config.toml
arch = "tc_resnet"
model = "sound classifier"
dataset = "drum patterns on synthesised drum kits"
train_examples = 26041
noise_aug = 0.002
n_mels = 64
hop_length = 160
input = "log_mel"
spec_augment = false
win_length = 512
targets = ["pattern", "tempo"]
num_classes = [12, 10]
norm = "batchnorm"
hidden_act = "relu"
depths = [2, 3, 4, 2]
kernel_size = 11
stem = "single"
widths = [96, 112, 144, 176]
loss = "cross_entropy"
init = "orthogonal"
residual_init = "none"
optimizer = "adamw"
learning_rate = 0.0039
beta1 = 0.8
beta2 = 0.99
eps = 1e-08
ema_decay = 0.995
max_steps = 15200
batch_size = 256
epochs = 149.4
lr_schedule = "cosine"
final_lr_fraction = 0.1
warmup_steps = 760
weight_decay = 0.07
Rows from block 6, named by matrix and row number. Rows with one number belong to one channel. Each number is 50 + 15 x the weight over its row's rms, rounded and kept within 0 to 99. All counts start at 0.
# convs0: first width-11 conv (model.blocks.6.convs.0.weight, 144x144x11), inputs 10-19, a 11 kernel for each
# convs1: second width-11 conv (model.blocks.6.convs.1.weight, 144x144x11, transposed), outputs 10-19, a 11 kernel for each
convs0.39:29 35 27 46 29 26 61 57 48 43 71 36 31 40 49 45 64 23 45 67 73 55 48 19 39 46 46 35 61 44 31 40 84 38 49 31 56 55 37 56 52 42 32 39 38 42 74 75 54 49 45 62 50 71 43 21 16 27 42 50 27 32 45 53 54 64 40 37 63 36 44 59 26 59 48 56 41 41 35 49 37 29 63 47 53 22 44 49 65 40 04 44 49 57 51 36 32 57 65 61 57 72 56 35 33 41 55 37 46 43
convs1.39:56 62 64 36 27 60 38 37 42 21 41 39 55 62 38 47 53 45 41 33 33 47 65 62 50 43 25 56 45 52 39 59 52 37 33 39 75 71 77 60 53 68 65 49 54 51 64 65 36 42 55 84 38 62 33 72 75 82 76 57 36 41 53 19 39 31 67 60 63 59 54 58 63 55 68 60 30 46 47 34 65 36 34 31 20 67 49 47 62 25 37 42 37 33 45 49 46 52 59 70 65 63 31 47 54 49 62 55 37 39
convs0.40:43 48 34 70 33 50 40 46 42 44 56 42 67 42 47 38 75 63 63 24 64 41 35 48 24 39 34 62 62 50 60 45 65 00 43 48 70 82 45 53 63 55 44 59 47 67 55 60 64 42 51 68 49 79 41 28 23 52 63 40 50 49 61 39 46 51 44 47 46 60 21 64 41 56 38 51 58 70 31 45 69 25 45 48 51 48 47 52 56 68 44 96 45 35 39 60 45 61 70 44 49 59 32 68 21 33 59 45 36 20
convs1.40:77 50 63 84 81 57 63 45 37 29 40 47 31 26 41 43 35 44 25 51 53 64 61 61 49 52 34 35 31 14 42 45 37 51 51 65 62 45 64 36 68 42 29 43 55 48 55 58 66 62 32 34 56 56 58 51 42 52 61 59 71 60 63 29 17 20 38 55 62 67 62 72 58 56 54 54 53 64 53 57 57 33 68 34 56 43 33 51 39 73 38 58 32 28 63 71 60 53 49 36 21 77 76 76 60 30 66 67 52 07
convs0.41:35 51 39 47 38 45 43 55 57 59 38 38 46 62 37 54 67 50 54 70 35 55 35 59 47 44 43 55 62 76 87 85 59 22 29 44 49 72 56 66 71 66 90 68 33 46 57 65 62 45 61 62 60 51 66 28 41 56 52 50 58 64 56 57 61 51 44 20 31 49 48 60 56 42 55 53 54 44 43 35 52 39 47 47 55 55 41 38 29 41 55 54 60 52 60 53 43 66 74 22 36 24 29 40 35 23 33 54 55 40
convs1.41:48 53 31 59 38 66 41 32 26 42 42 31 22 20 39 64 36 51 51 70 58 59 53 41 44 27 38 37 34 36 44 38 34 57 50 52 43 46 33 49 45 38 32 03 33 30 32 41 45 47 55 51 50 51 45 43 45 47 56 59 66 49 42 43 40 49 60 67 79 60 59 56 70 62 73 78 88 52 52 58 41 42 36 26 26 50 26 29 38 59 25 42 47 62 49 60 62 57 45 51 68 56 47 36 42 40 60 56 64 35
convs0.42:68 39 24 29 54 61 42 42 37 56 52 40 22 57 50 51 41 64 50 52 21 54 68 49 58 42 39 54 69 49 35 57 66 55 37 34 57 58 52 45 60 60 31 66 57 80 42 35 42 55 51 39 61 59 56 41 42 56 56 44 54 47 47 46 38 43 73 29 29 46 51 41 43 64 70 21 00 99 38 00 37 51 59 50 44 65 47 28 59 34 38 60 47 58 59 54 62 53 70 40 60 45 59 45 48 54 35 45 75 57
convs1.42:41 35 58 41 43 39 50 49 64 60 55 37 47 61 37 42 54 46 66 45 62 34 59 52 56 78 63 71 44 44 45 65 48 46 54 43 60 57 50 52 65 55 54 43 13 52 48 44 27 76 40 38 37 39 65 66 55 36 47 52 49 48 63 65 64 57 62 62 30 51 53 65 27 54 67 65 31 60 43 60 59 46 43 33 59 90 63 31 54 48 41 36 34 58 42 59 62 50 35 51 43 72 46 53 34 60 61 56 52 39
convs0.43:74 19 59 47 39 43 29 49 33 58 21 66 09 65 21 56 34 58 05 61 00 66 79 29 51 37 56 51 41 46 52 54 52 70 49 50 45 53 49 76 57 52 47 72 63 31 41 44 50 49 52 48 76 25 91 73 47 52 52 49 55 42 53 37 47 33 78 28 67 44 58 58 61 32 77 23 56 75 60 46 44 59 32 62 34 62 45 57 81 43 68 49 54 52 69 58 48 45 59 40 66 50 32 35 40 39 64 46 41 65
convs1.43:74 56 50 31 32 45 50 41 40 19 58 55 84 51 36 63 51 49 64 55 56 43 63 89 71 55 52 48 38 43 58 34 49 38 50 33 60 42 45 35 58 49 85 62 49 75 55 42 29 68 55 55 47 34 54 45 56 38 40 65 38 44 43 48 43 42 25 40 31 54 41 56 34 43 32 68 34 45 49 49 63 56 62 34 56 38 43 34 53 45 40 25 66 28 37 39 44 35 54 53 60 69 46 46 53 55 44 31 58 69
convs0.44:28 45 68 76 56 59 35 33 42 49 51 58 47 71 64 26 41 39 62 48 39 34 29 47 62 84 62 37 49 64 76 62 60 39 46 44 77 72 43 38 35 65 61 50 49 64 53 35 57 59 48 33 55 56 64 34 40 51 80 66 52 66 55 62 42 13 33 51 58 53 51 76 50 47 50 56 52 47 54 42 49 52 59 36 52 51 70 48 28 59 27 43 29 59 70 34 47 45 29 82 68 32 33 38 36 19 33 68 65 48
convs1.44:29 34 51 60 16 24 29 50 58 45 47 65 43 43 26 36 29 66 58 71 51 81 60 54 68 29 40 33 56 58 54 52 38 24 22 37 37 33 57 62 73 40 39 38 40 37 59 39 50 62 60 52 34 64 53 48 48 61 66 59 54 55 45 62 63 67 55 64 63 76 73 74 66 61 50 51 66 67 45 58 70 76 57 37 71 28 69 50 55 55 60 46 59 67 42 29 57 56 49 70 87 78 53 32 48 41 46 28 62 51